{
  "encoder_arch": "mlp_mixer",
  "model": "contrastive image-text model",
  "dataset": "larger renderings of crowded toy scenes",
  "train_examples": 90422,
  "image_size": 32,
  "crop_scale_min": 1,
  "horizontal_flip": false,
  "translate": 0.06,
  "color_jitter": 0.1,
  "tokenizer": "word",
  "vocab_size": 62,
  "loss": "softmax",
  "embed_dim": 256,
  "encoder_norm": "layernorm",
  "encoder_norm_position": "pre",
  "encoder_activation": "quick_gelu",
  "encoder_mlp_ratio": 3,
  "encoder_parallel_block": false,
  "encoder_inner_norm": false,
  "encoder_moe": "top_k",
  "encoder_num_experts": 4,
  "encoder_moe_every": 2,
  "encoder_expert_mlp_ratio": 0.5,
  "encoder_experts_per_token": 2,
  "encoder_shared_expert": false,
  "encoder_patch_size": [4, 4],
  "encoder_conv_stem": false,
  "encoder_layers": 6,
  "encoder_width": 256,
  "text_encoder_causal": false,
  "text_encoder_width": 128,
  "text_encoder_layers": 10,
  "text_encoder_norm": "layernorm_no_bias",
  "text_encoder_norm_position": "pre",
  "text_encoder_activation": "swiglu",
  "text_encoder_mlp_ratio": 3,
  "text_encoder_head_dim": 16,
  "text_encoder_fused_qkv": true,
  "text_encoder_bias": "none",
  "text_encoder_qk_norm": false,
  "text_encoder_layer_scale_init": 1.0,
  "text_encoder_parallel_block": false,
  "text_encoder_dropout": 0.1,
  "text_encoder_inner_norm": false,
  "text_encoder_moe": "top_k",
  "text_encoder_num_experts": 4,
  "text_encoder_moe_every": 2,
  "text_encoder_expert_mlp_ratio": 0.25,
  "text_encoder_experts_per_token": 2,
  "text_encoder_shared_expert": true,
  "text_encoder_positions": "rope",
  "residual_init": "scaled_by_depth",
  "optimizer": "soap",
  "beta2": 0.95,
  "learning_rate": 0.0021,
  "beta1": 0.9,
  "shampoo_beta": 0.95,
  "eps": 1e-08,
  "precondition_frequency": 16,
  "max_precond_dim": 1536,
  "one_sided": false,
  "adamw_lr_other_params": 0.0015,
  "ema_decay": 0.99,
  "max_steps": 6100,
  "batch_size": 128,
  "epochs": 8.6,
  "lr_schedule": "cosine",
  "final_lr_fraction": 0.1,
  "warmup_steps": 610,
  "weight_decay": 0.3,
  "adamw_weight_decay_other_params": 0.05
}
Rows from block 3 of the image encoder of a small contrastive image-text model, named by matrix and row number. Rows with one number within an expert belong to one neuron, the router's apart. Each number is 500 + 25 x the weight over its row's rms, rounded and kept within 0 to 999. All counts start at 0. Numbers have three digits each.
Before each expert's rows are labels from the 100 images, of 14976, where the router gives the expert most weight on average: "patch colour" is the nearest of a few named colours to the mean colour under the peak. Only what is clearly more common there than usual is listed. The data: larger renderings of crowded toy scenes.
# router: router (encoder.blocks.3.mlp.router.weight, 4x256, trained with AdamW), inputs 192-255
# up: expert up (encoder.blocks.3.mlp.up, 4x128x256), inputs 192-255
# down: expert down (encoder.blocks.3.mlp.down, 4x256x128, transposed), outputs 192-255

# expert 0
patch colour: black
router.0:509495535505479553527530476489449472472474475511475501439532515480493534509510526529510510495493523490531504527504504489501460504479489442508506513488491514530436504479536491531470477485475464
up.0:476482461530512490462470502491504482500491486520463488478516500477542508507460469493472476512485484512509456542518484486513484477509548513540521485486515450484507525506481504481477491503489545
down.0:482514516532515478568500492556531523522534536539515510534532494485505511490499516491484521489530525504488569483478513507510475486540466489482502508482500495519560480494577518509528486494481475
up.1:469507488473504467498477471469561523545508518536510516455474508479459491462504465477539508488486526494488511489479497494495497494513499535475490502497517493506513492469487490479514566479511493
down.1:522501480532520461493455508497505452506558557489491528514487477481503538505465467519544494488549461493491525513492452496465502531519493514475486513491502506487527490486513467483488516487488474
up.2:499494515491496512498488482524484509503557457494466511546489534489491538497508550498493567475471499466475467480507550511544535527512524478503476446498488478522501484473523497535469529500507533
down.2:506462527437517475507499485504511433513510478514503491502485537492541457508473500464514512482482530452506507459527523506490494522478469553486491482483477481538474471544485541480504517496497494
up.3:468531505490553528472527506512445496492511522533474543504502506512501504493513469520514502506473506481493524475473496523485503511490479500524503487510466528533503499499573532526533517529534470
down.3:516479515511473531542475480494488471485452517473488500491487520518491542503553499478437516495499514463480515480520509444519487527522498490496464508451448467534527478477504517511510505488471476
up.4:529450475484475541468519478531497542484506450469535527507493465479487483504509498501463495509475447493498487445502526462490491490537500464481448537496476495504469518515463490528513489555485481
down.4:531492510495555456531509528449501524518497542508507499468507468540523504503480482451499504504532512502497500550542532507494473474455490476462500490530490454514491530498510539468472478481476474
up.5:546468516494507517487501508498487512556495477534462493500542461498437476505483470509514513477485487494505455477502496507503489504525496504549503440501504540511535515482531499487497529549456491
down.5:510492507505468530490515493500523520519529504496450457518500514468532526490551476500489514483463540495500526539491502500572495542545510494521500500536468481497505467528497528521516475464544532
up.6:504506444509477486518473522490468538494515494462497488534483528450545469495528518515507506484523487523525530467508520501493510478488466489523502497492494482529486519542520529514492499470509463
down.6:533478481523531506467479495495558478545515451490482503522470450507512503490506478497519470487526486508490510496540492503508496496437481508553463523486468486542518489495516511515519541491523513
up.7:494486495560459547510507485511493485510523490518480484496458508502477516463488505479494499526491547481528486482489487513490530467516500466510485484479495486473493513453527458508482516557462449
down.7:497473485514492491496506474517497479467468540509479517497509496493481480502508499484549462542489501487499495509499505501520492505519477474492477493511538479490521483503474555485525473478499487
up.8:448479536530498511504508499484472444482535488440530488514507523507494472483514523498517483499507484514505487513527507525513547523492479484503493502469501499514512441530485499492460515508512517
down.8:539489473443486480479561474526510457509442492470523505500511503505497497521512472473473472496490542467489511473518492466495489507482480548508478493499526491496533518525519518492516463504521483
up.9:467504508507518478467505472528479489460483466491485510526500447530521453496506527487459495521559535466494545489486520538523502518481508507507489546494469492471484496524502509447490502524551522
down.9:536479520490461505507476512443502480508478525554493486490529521482445479490466460485500524511504485519527504508466495564458503488460496570488502502518485485515482511492481477498495493477506500
up.10:484519496509530499532484506451490520533490522510504522524498527499518488502466478519525532498487472499501510497504463530533480448469494496465521528513504488494547434505495512528508502526508532
down.10:493498498539513489540552487467481509467551471472500504473525475529489500511533534493510531534527499485527494531517470528510507506521504472522523522472471456475497485532491502491485490509513496
up.11:497517469555529480494493532490509516521510501487503468480519477485520458521461479505559497466533502525519509495511518472512482508511463552535513486481472508553491490520477496510509529504469526
down.11:533490495515482486542532428509510502488503540509493535495484530484454483499491501460469482497514485518502514479471537513464505518537555507478465505510475500461524498503474547480460455521493479
up.12:507465510487512483479459468521523532482505514480507467532487506497489471511522489470552501501485549519542545483501511512482494535534544497484484470513474466485468470496487487504548532499566497
down.12:518509480501524466511480519507511494503458499544471483487485485497515476478470478491509511474518470459519489514538448525498525546460498532520549461466511468522505458484490463500525518489468508
up.13:511521455513507497496458572510517527529507540503471485504494520498540457515484476524468501481499491549499476456511508488504536498515465474533481510531478524502463518501494498497490502550505523
down.13:515478482509496470471477500499480500553508482524519518482489475485512470493512499475530467527532476504506513503527499488515486467459500493494509540466480479541531520536537523507494471482497524
up.14:494514469474482519474480501524502506505500504481483520549514521513518489486475462501498509460513479481525518523488512514496495520503493458526480472493488451510487454506497507508539506455503534
down.14:530514490536500479501513476514478478509526497497476462473493500460495546488483513463511485526470535528513453508534522477473496501494509551485518462490492517492530496521521500524506527496483483
up.15:472549455535484476529528505514478479470458479468479499556498504508495524522501484507474457532478511551498490481525534515518546508474435454545497459496475555507522471492517496492557490485491465
down.15:487524527520456517511494475506544474478475519490542553478510480527495493495534509492453490488540522472534521489505477483507505489481533513456550500541501494508509519485478548506483561497508471
up.16:495542521495495509512471514513526529512483526529497488486447481516548533510523503496502533499476472501500519514481507530482501480515464476485549521509509476492582509501444508516510523511515488
down.16:533463458505527485486478477486528524494528508520530514530493507458484499545470521508482478464505492520505446502526456497473497510564530488516513493475489515471471469515456520438448450516516512
up.17:526498488487513476487505493506528513517536497500471524516538485482495508507478493532528476554487492472453521522490422492512504474510521538550507486492500497494506532529533499468481529540500487
down.17:555508482541510497518479497510417497529497496512531500481481485459571501491532538507428474509496496542513480472473510502525478472517459493528484507541541520506513452488540479532522497443497520
up.18:522518493576499498519482493487486497495465504470476494500500545501503463534505501457500523455558491539494555476519517516562559473467519493489487513489494489475525527492485515557485489516528518
down.18:455479503508482485514472483482502550476540499505490448505548438486501492506493523466519488521494536509487444499531492479524488479496461517523500459482506463472492478464544481471503510477530495
up.19:524512491540479465487498538534517489520524460533508478515510508463483493531531502502523491519471487503488473505539466509478507508526481492503563507518486499515496490490503486489502537479494514
down.19:522489486511495498480534493510520531488520510493506505544520528468532513459495525492446508461509491523503485505491494502502505478500492464528472531486472497516498518491520524486558516511503511
up.20:470497490512502550486491468509515471492465510482469457512533508501497548517480477512533494504512526458502486444545496483508517459523488547499512500494502488503569472506514512520459499493530479
down.20:493496503503486437489529509527484477497493492494528504464456512506500504523517476521486487518514526504507465545476526542500483510482532500495489503491489511529502515542478492546521558490484524
up.21:473480499492470496486550471504498509503482488494531463521487536468521516517528557452497466508502512467526470455516477533506534511478501502480500460537569465482517459524502469510463508495511450
down.21:530564544496519512483499529459454508453510518459519540510489547486443494462508465487452478494531530498520486504471475509510501513502494526493512547513503490529495462477453499483503516517463515

# expert 2
patch colour: pink
router.2:487526514513538493470510518504514543532499493509501520552486490503472473514511506473437445497494511480514478498468492468502543500537499522496504497483483498503525507530478495499535520502486492
up.0:510508543468483478511546533512502491474437503527475519494457481487502503497519495501516450504539465455484487518467497521509489481470545488460531490524515488503478451566477572504525510484517494
down.0:486468535532474487527509507501481478527519519471472479487541521484492535489510507481497539516554535510552524486538501531505491509527497489469525505492509496547521499446494517475486502483549531
up.1:485545475514490516466464483472461499498500513513505516554472498540514508511514494460524503529487459473484497508473514568508508486516494490499483486492469520467515508490506468507502534486475482
down.1:510548479456490519510473493496506529519498478492521488515501491492503495511464506518485478544470541533481523555524472506506548496537521510485506479503467493523490476504469466495450487496471471
up.2:509524518499524518479501463504488506501495520468507479515491500491535514484487504487516489491495526499505489492485491458496532522512489506509474514507506510525544502448483490469503517553511472
down.2:490536504501470509465461448485531494533483495471459514506510486543489519517512530511486478488513467514534526461456562498481513484560520499532519473487479481451535490483490476509502519495488512
up.3:520504530521468517482522519555527524519480496480523479541521448512467503495500477491507523493453528503475466487508510504443564515484517522558532482532504540479538472515490487535517490510469542
down.3:448413519475478514497479477454474436483510490508488497454505494518520512512501455525516482507481508504466504489522504520476464504546480490484503511546504523493520500512540553486486464473491505
up.4:513495526498498495509508539485501502539509492501523505519467530486484510471475507466490506493480509480484545563538514535538499537476485481512495530513519494508471516491477562538481499483478503
down.4:474518497478495499496528455538475463450457500458536516497498486490484462476494507518475475465459510533529455480460470508509524494504510521489531509541510504509478462498484478501467516556498520
up.5:478489511513504512504511515515534517465507535528485448500506508521556503463517488465558463471475491507481514471505467530455498479479490460512504513492492528504469502512511499477505424531526544
down.5:492500474539475519514465501514474534466514499494513490493500485512511528453440484470465499492446470541491522511538543507511481474467522463505531525468496503506470443504497531484503469514472549
up.6:521513496551507470444516487494470486472503526473528553522500487490546491493490490490521495531504515508495532496480499497528544516498504491465475521499538507472461433491523485498488548478505492
down.6:520515515474474464535497500505518516512484514509497495536524467468494546484515525490527506508498508516542480523538459446482512511488487506489513465525495468538531541501532533512484459537525530
up.7:482506465494485498521457527458500483492494435515492481516490490536565485496507477513516494515483476504528544519507511527496471554501525495464483527504502491477507492519477494499514483542536454
down.7:517491504502541531479509489524492517460513499508541481495497546521520493473521507472495510472516542480503523483506542513503468497529484513504485513516525488507470463575482485537473479468468476
up.8:503492496507507487534511504522483461470515456500487495481481498495479500500514471463481483533507494500521483469542551515498479515457522477480489531471459490518460504492464492497456535490499467
down.8:513449484480502482495562510472462461465502476487461468471466491507488525467492499502476512471495490514505490513537444492477485524491541484449505498481517521494509481502487516453473526517512518
up.9:506489493503472503489499504523558480502505536530496473491531492466490478540522499438515492478469508547529495562496511488529493550489493511509466550462487539488487536532475521467542537488520467
down.9:538491433474510513505480467501495491528453522503533512511495500498516456494471556542518499452502485499549507508520546489479535500534468509546471486527501465527531509466503504463489472469462462
up.10:477515498501521480495531499523491477485499470481493478480491488483474484514490547487496548481461522530481509515498503503516548468502488458501508482505483448449485462477499510489488454538512463
down.10:530480490556500495472488475468508498485485515474512497508511523513504452527489475511511520528505462524492459467519498493474510446515453510543506457476496519519520481479500508500487488527536484
up.11:477525476486512485465476465500505476485495472507517487475530503512446498450439526507487500473478460480493481499466485505515507501543488500537496518502512503517522461528490508491488476523509489
down.11:454484507490480529494474476500490534515568490459465490467513480470525480537494520464486474520506505526539518481506562492504527491486496485531517485497509499486482537510493500496520455533490475
up.12:499470491446484498501511497531495508487512519514544495518516471512466478553481482488448533486487505516570529484476517512510455515472491498514499471525503522515530536508523511531522489483525479
down.12:461520522540528519533501483513499509505510482510505509494445510473523452492485495498492487459535491494508483486522531463469506494501482495447561497501488449525516493473508541520474456476486534
up.13:519536497549524477471499520497509501510500447485538503482513514458473517480539493513504508535474517506504488546538465510522472494469527509527501507478488504493522499528453495449519577495547506
down.13:474507504497474518527498498500517494498464472534468493486520508479501517523503496478459485524481523486496484403469539468496503517515525500491507460499438472516506533512561512507524496507481460
up.14:475512546507503495480470476486505504544528510511448523493526497513487494507504548507509487541512463503480509483507465518505467497486514468524488491533480503519463440510494480544497440513511474
down.14:493546503513493460449476476481492482494521457466521525504506504505472458548503471453537487488461530537545477451489550511513494487513505497510511489480524511518543532484525517515482496539487487
up.15:475497495523503480507497507486489517494462473458499511522473493484506490500493434471507511480474513488448476496497491522458504492478536465505461526477469502532513491466469491508521520499497489
down.15:503512473485523503514485514547505526509484473495472476478504478483476510467515505520495475512508480554555515476479548522518476508473527512460531445504484483509520470488507495502473487522482501
up.16:504474523502504521512486489506542470536448511472477484531486482494491507491498502473526454488483471485522543422528453512498503487492486526522488539493505506510507501502498544525453511508485510
down.16:485523488482516483500480498487470508492494515512510465500519528475487466470498483471471507563541480476474482470499507510476508529520492458529550541524502464461485529497520494483543509501495494
up.17:500510508497481517498467513518512518474499487492483505515493464494466511480529524493538523454508461533452464456505552523516461500460480456467503456472459509468509489507513458503481504489502479
down.17:450516538490491537530515470513495448530486545549511534494523502473496477534493503501490490513484540457527540549526479486483477527507504487463484515481469504517485490488443468501507509511487482
up.18:475469507460505474463509519520501505517520473490520503540542484501510462482493457472482459486500480474556523458476468507509523509492494491513470488535518500477482456512504518505529479547504507
down.18:525537504506509490510528517473511479514504515458487497495497514500529509520490500484518493530464515520509513508506566501506527480513532512547465530472457492481541531478513531484474494494487559
up.19:484480516515500496523509541489489496494527469507481493472483536491459548489503520495484496535493535459494523463502499499498464482506467497462501492476480524470516489514499548476524493528494470
down.19:517508527496441484528489506506545505526493541477558479537511449478506490456486507486514491501538465547490496492509481515489503462498507476501509530495518509496488489471494527529508560520492520
up.20:492471461455477486499541467502549541528503518521479544491517474498473484494514504460480458505486486514515547518436483529531519545516483498452492544482542500463502524481519537435542521499539459
down.20:499505530520482527479455476528482495462506521499496519502489513510495464502493504487486543477497514445516500540497571474485528480487531524524494485480499486495502502496494525520477520482558475
up.21:492470528450507470459486541518517464496483491512498472488471526533480473480516453450482502521520505531476478504462510524516483513530502515493476482507471482551518470520495509524495462528475462
down.21:516520484500540472447504475503508508527489515508526522474494534511509515484516478478471487504519521451486465521498522462558479529479490521490496482485490492533517510470440455529498460516478528

# expert 1
patch colour: orange; red
router.1:474485476512465501539485457495494489459539506492520478500499531516527474488463494512503505535514453534496522521542488527536509457437522496483488511480503523487540478484515491491493485514559527
up.0:531487530501526509465492528522495506522465508536471526518470508564463499469523513492494474471523489522491512477497554463494496543496502465488516494508505515510523554493522499489515528491509432
down.0:442529498520453504496475472510517482527475524500503469458558494468467533544527503472437432489493501526542469511510449488476531499548533532516452491490470489513483512522497493499460534465494510
up.1:498472509494527494496476503489516533515524547492485490511484496518518462503465479474482484537487504481451492518531478494510450515504559503489452523550543498520522455582496513475538480549495508
down.1:493531493532500481453529519518485494466493514491530527475507485533457441496504495470532505497488508495525523496501514528545531493486489546501490506467480524533512519526484479522510527475512540
up.2:510460545457530517466488529484496527503497464524451503521529510500493507507498484473516477497503534535477544533485525503523492514525499477514468456519467583487549504509484496510486516529494454
down.2:457513469564507497542483499504520555501483520511502518511494495520482483520544500496491512495507483490507441527517528495516509490466513518468506508532510483549516529513535452527509513493497526
up.3:531462506503489466493501531509500542515522479472523497497490501501500512524502494515515538514448520494485497528495512526513525514498484520489516476454472529483480531529486544473510493475501522
down.3:465480510478505503495525488498471474515508499485517508487494454513479500542527532485456477544491508506500461520522545504540527528541495472449535511509500485531500486470483506466478462470522514
up.4:497512511523511481506480467539552519501518472481468530514466453500502490467545500484503482507487512516490491556481511495472483502489524508493506492512521504510534512490522477482546489545476495
down.4:498436478467496490498493517478481484532509464474537508512516521512505493506507529509488506454483532498550454516504508522488493550528490509537486483512522449512499541519565516502503502503504487
up.5:508506481492481496490487483554522449462516494484500522455537521544492537510456525475496496494478528516494505511522532559502520459512541516511489528487477487522518522502500506481562475451476498
down.5:504479489503523516470468493485516480503541484481474492504471503459538463549524500531462527501553490468489531516552525486506503495461506472510502521506489499541502455467519477501479494473480487
up.6:533477448534517515457530527471559563513508486509455501468468496509522530468498512508475498491499517515491557488553512462443520475491518497496490469502490522546495459476478503511478485524519518
down.6:489537526560560463484480515511480508499469503457504502512483476497501469484446526509516500475462510483508522506526494518511488504523493514519505522496499459514498494488502483526493513482466499
up.7:485527481471559499533540532478483484514513509516463502521470511568514488511494502489441497506529527485545497445561532495499537518500496516437475523524522499470508551501532488510496509529485520
down.7:474496474497467496532489514508488524505492512484463467500497463478483532468504513492513485473512484543501517566519524450523481471501487484525506491524441518488468480502532511475485526502501526
up.8:504509501515505549519515484465521527463512473472481486530499550505482503548529477525491485491470500460518495521490535524520505477503496515476478499519507504518517498516495492487502523547511471
down.8:518517535502500469477496502498520516542484495523474498506534454519521522504509475484531512478521481479471500476520515522516527456491492543468472442510493482499464464490547514498513521507520507
up.9:479472454493492498490522490512525536506442529517460483498506480499519494518480519472465516511462496509516509482444492511509511515484493509447516521516522503479508477478566517484512459510525458
down.9:479471477459489512537505531510485488502465490487499499498486491507509492546526504533506501519519470523490467486513474521468485487499513475482501499483470501513518541499498443480498509503504521
up.10:494544492478479488481462487518459470536499511500525484506552521473494518538441500472512471457516511551441504477499524509521505561517493498461556491521471462499505477494509498537523519502493523
down.10:504494488506505481476479505533549579493477501554494490532481465515517465448506497501458556498450498480474502531467512501469488508485501533567457494508480485547516502474472525481473504507496435
up.11:515486473490469555486500524525520535509490505499497495530496496462474487446505498521458503460512532495511462461495495475499489511568501514497528497490507498462490505482501531495481518493510458
down.11:475543500517496518513496508436481470525533461531471558519492521519500530491520514501488500485489484487490496484507521507495530560508476478506487520479501489518499509501525470525499511490480539
up.12:490505472511533529538506492562524512497494534528486499532503536504514500514504452467538508493503485478513520490484526472491468471500540514516487522467526470491515448527489518524526489464460531
down.12:534532513504456506510488542525488508489507515500533487491489444479503512500516561510495469489482510480511485516532480518546490529479502506468498504524517499503506499506480518557493549488501498
up.13:526485519476479487503494528517505472521508560521492529504471515488483498503446474532481511508467511487494530494515467461533479506515532448477524471485491504472500487512513567481507466484510497
down.13:487532488535502473490469488478488547450504469502485469488458524514532513499491509464478435512490506531522488475522495540507487424489489464544507546500475516504474483500463448510464524498503506
up.14:474505542498512472513519538483515465467545468490485475511562518497547503441481510501506486471507526468484507522498498529496562505477501459511503490495484540514466510518551504513540488464508510
down.14:464508462491476519503528492479495492494515537514493528430491507515460503562500524496542499524516506527513457475484564509520515504500493529497452477518457508497551464503509487469474539474485543
up.15:499522526542490507485487474486492449502528524479522466465537522496475469486509510493491521524470486498522528491456470518519477478511487478491483535481463476531511503486515502540554477489511468
down.15:476485506470512542507470474480499545532493513517522486491477493485547524517481531534493510506489500486546495494514513484497535548499474492507520518466525493493496502507481519529519525499479472
up.16:500478509503484534483547537500468480488514519496486488532527502495529446437489486510498488530521501514518510443527508536525483480514487509495461493503487467467513510499450530502508496531495470
down.16:484537490532532492485536484486491499478517473484495505502511530503498532490513520499501497504503547500546484485489458496497504497457485500507488464473530509511489483507507484491479539477480542
up.17:492501508531483436556550491487480527495499473512497509490558481492471477500495498523486504469489496471507481524486447505506458482501481512511504512524483460503529508559499532467537486506474468
down.17:540484447512533531504490507485548464472492494512507520486427531542489523465476537490451503503517498466509485515483480489520477503505458473486526518498514474515510497465502511452507511512496495
up.18:503473506493510466487529484525497447478475542508549537542504504518521507503465484504511474496494490503475445493540513477494519458500485497532475499533519502459473520493486479514524443504493507
down.18:550515484458500483528445489492517513579496470534490508532523532492496502481484490488486501514498495533506520472478505485483505482489534503506497522552503501494495476523529541467444551528493504
up.19:466488509473486492492498523515512494530500519515480496510547499491544446518489480480496503494521517523518496564522441518525456480518493499490506508491492516494511460533553531508508463504470519
down.19:488504495504516497463516478487488519488517506550494485511474474510501510499521489480485505529452512525446484499497546478503518505449477463527491461525521512514478525446495491488472503517544545
up.20:505517444551510505513528488536540483512496525516474473511486486487506489494513527484486522478506499528477502530489532517493519501493476510488502543486514521486507519491506459496518483461527518
down.20:463485480507457469546504502445488478510503489484513528503494541509465522534466502489502537498478519481504505491477511465491466506486473504535471498512512496520493532497515539512449524509466528
up.21:503483492496528451501533536469481509506563540516513483486465507471466533447486518477476492521537507484497469503534515493512458498492519547534501506515475522492492556509534512465499507511445468
down.21:452513472477464548487494511546509525535496492500485549501510490510546535544479504504488503488489504504513481526519493483501494510546475500515524527486499544516511489545517504515478496474463515

# expert 3
patch colour: cyan
router.3:515540519452533495450483550495535532551489555526512496466493474482481535481516506496524536483462516435489490478487491477467497534529478519478515481546474472491482520522489524482480520491461509
up.0:484466524468536490516532554480524488452508503494492458500488516475506487509516477492538467507493506486459506442474473480496490456535557569539496510469468478487507434498486493508491508487524463
down.0:468507489501511530437515525508472508543444502478531533511493531501483471523519490510516501495506521508505468475505538515497506492512506489446516477481470496494469522486517502495507514487505416
up.1:484506488523506503513476522493536562440484520514501499513475507476497502497481480463485459485542503532513523517494543495508498494475500489462479468441469511511530464515468537481564522469551487
down.1:517489473517500527522459451546484457529506516510465529496491507508467457470512501503458500457507485504509527519489510521519479496503505482479507522517485496451537459500517462465497488461529522
up.2:548554467533516479466501497521498474510541464494518468521516498509480463501484499509538487520453521523494450480495474499468505478507492479476517497497494513461497440455474533494495466458524499
down.2:479468513538493538525488499496498510486484472511444504552516539532541506512508495473505565491515471492478464481486520503513528455465457472507539486465487487522494533509486538487481473531522510
up.3:465465512526504467492545489501517495492496499492486525531496490487492480524535495467477472489522507533467476475504530533505497490472521483461451532528480516499522469509559485488495468472498536
down.3:479514537456516576502487509511469470539484494487497481479486487484485513484475499477515473503514524513524520536497481492503482507556454509455491518472472538461473545501473479469496456491458473
up.4:513476526500495448453451486521547511465501512497522540524499496512467508493508473512483500505482496462450496508488493524474525533526500491530481500482483490547489475505510496473527486512462499
down.4:479490510494515501493519535520434511515542506498492492475504514474495485501475509492493510507464491534517527484473508460500514481464515558526512454494507503488575552525521536501526496498530499
up.5:484515542480525474497495474495515472513470520498515477517492499482466531511500496517469510517494490559529495514464466501451499508529485498535534488474484533539453494491500494535513494485500524
down.5:516467486477494469559508517518489493483514494456487493517512480510512503519512478471512507476477453466502514519514489485470528443510487493475478510470523481485492499503527490458495533498539471
up.6:489441524506540486493498535472516560481497498518486502457480497483473489484500486492523452513499469442491512542525511493483501501464475527496482465477518499458470486498495467485526495524513549
down.6:512523465505478476500488519473492472514478461441518509527460526496508546518464474539466497516506501526500479486537523464529484537489502497520463509476503481504481519500488540538469498469502427
up.7:522522514512440567471541506541485494522495478504510444541492516494510511519474493513496465493495522480483503531513502511508528469561499505495489540514499484494489482508533512479492526469480531
down.7:492441482478526453503476510506506560495534494528502469491528467506510507512499522475473537504532520521486495486519510516515478517469561467513507467492489482470525464492523512478509435498508491
up.8:513509457459493542516509510501491498480518510530513503518507531518504499452482505491512500510575491473519507468485477520557486500433496513502523511466516538479465580483496525501472504501519475
down.8:523477517502489480500512506483480492532491500510508526502501496509482487504530505525474500497511541479505483492503507512457491514498543508460492535527530492523487463506501487493474498502549461
up.9:474499516501460506467452550549524527488445497493485523507496482513516472486480507512494510480493462497468487502520539499470485515542492451498494516512461506494496495495492483506565456528475505
down.9:489557484435508466505507482502496473555478520507532534472473523515507485481496533467520505501548517493540503539495475466553484532453531509529503502515492476513492521540480509558482532517501491
up.10:500524482485491506462520492515541527516523506489477556469512516490492513471481463489491534516516535531479501478525521512525567518507540468486526493507508500518514478525510534466529515521517517
down.10:537546509496494480500473526505468470513485516447524497510494473510547446523496516477504517472534504524473473511518474471507471495454497532549477510493510515481468492544509502530496513529551442
up.11:508524494493451464471514502461460525500519446486498472465529512444437501492487503521472498537506458517511490518482516505482507536502553480478532487499513508493501523496536558496519509519544513
down.11:473507547514556498504494463518529478534518520479498538534517507512538523447464513492505524489495522498468518493524454493479498492472433485504513463495479513478492503483478500537484489477481471
up.12:538453493507520492505481559490489487562526451472484500514518502529557475489483431524498455549453502516507514505492503508511468499515467491499497506520509528495537492495473502505509498485504477
down.12:472481500513454498450543499491472510491534495497521520540507528520487489504552509464509490485482530488528503497545497531481477441515464547465454506506481502491488496540476473472457491462499496
up.13:474520492465511499496548477532488492543499485542490497471466483518493475498454490525507475514476485479510507483489490487496442508513497495472481510494492538521490487505533550537469475488465561
down.13:475507451546498536550506481483517495523498511485453520457508496498508527526506536435505508473536485506500495455499480491514477526521495507497456493548495536522504514502514522491489527508500479
up.14:539525501454504534490520479521503525542448514495513495506507546468505505490522454521507466486485583484502513500458534511468517480536501490506455499514467489466535487541453543495514508504446464
down.14:495470456500519438519490536483506470525526491479517499505490514502489477522462550505545509509486471495528465528536535505520477519522486501489477494514503470539463552499542489495478520521508508
up.15:482445487517436551502492447521473561463466511494504497525544526497469488491460471496504529479498512527491543467515507492498493496472515473493467501498516522444502512555477493517547472496493470
down.15:492501542522511541497525521515519507463503469508488491503502508510501462499525491477444480489501490507525502523516519520487467481504512538537512442482489482525524468502497483502486466529488523
up.16:505528494498497495511535540511554464519471495486522522504491525492462485485520484551450469506466501465546505518470490524503499503504500482498495527494467446516503496481469520510527501484512532
down.16:483521561488498520506524471501492555514525498516501494508490464507497466499503503510496458513519527525481471505501487504553489493473491536496517452518487490484464500480505465516476509491483580
up.17:471469483520469505522467485533510522498524498479518475462480499454481486472522455484504515535517519506481476508489484532478436501522515490514497512519442480478512554514507444572531503550492504
down.17:536544555477472495498529515485474468511485510530493487525494504510512524492515538531461471476531514466537494492499483476507518509503513492495469498481545466538518497482523543449435551452489451
up.18:510445532486460466500484492475512487484504523465483490497497531484550472525506473501469500491432509475488522482485499538497501497481465516510521567447513486511488458486541517500501467532492475
down.18:536494467490561490511490512451529507508456469511506529471481501514511487486529512494515467559536488518458517513535511476501483463492510484504484521513452534534485501503474508470493525468508475
up.19:522504485457498462531516484536443539525484497486512474487514560512521484513496484498509498538542509545434474478480485491508491511502484452497522522515457501496490522494463482508486498522493435
down.19:485471573481485501504543534474501493477483454465546480472559535493472514519471528480469481521452510510523496480482510514471539515492506528487525567511523530554472437476491468498504484467457553
up.20:555484484531488532492504487514466547497518520483520475489508515470548497555485492484490512504508495529499473479497517543497505478527502496525479494499506474481523460487450481478501502481492458
down.20:492511521498467505518510515500499462507492495479499472508480474507483483509478482511487495505495517476512493485549517516516512510474499521504496449502496484560563516472554495512494440487511477
up.21:513453519510518484506484487504519492481456472481488497546476526520526448508483503543465510464501529503524498472479531507549505531444525496498525534510505516495467511503513460477488494485513466
down.21:534518450538544504495529547533484471495493473540490491476508482504479546489487508525504482505500524486494532505527481497491515497502501460487520487463451543529496497486451485497454522493506531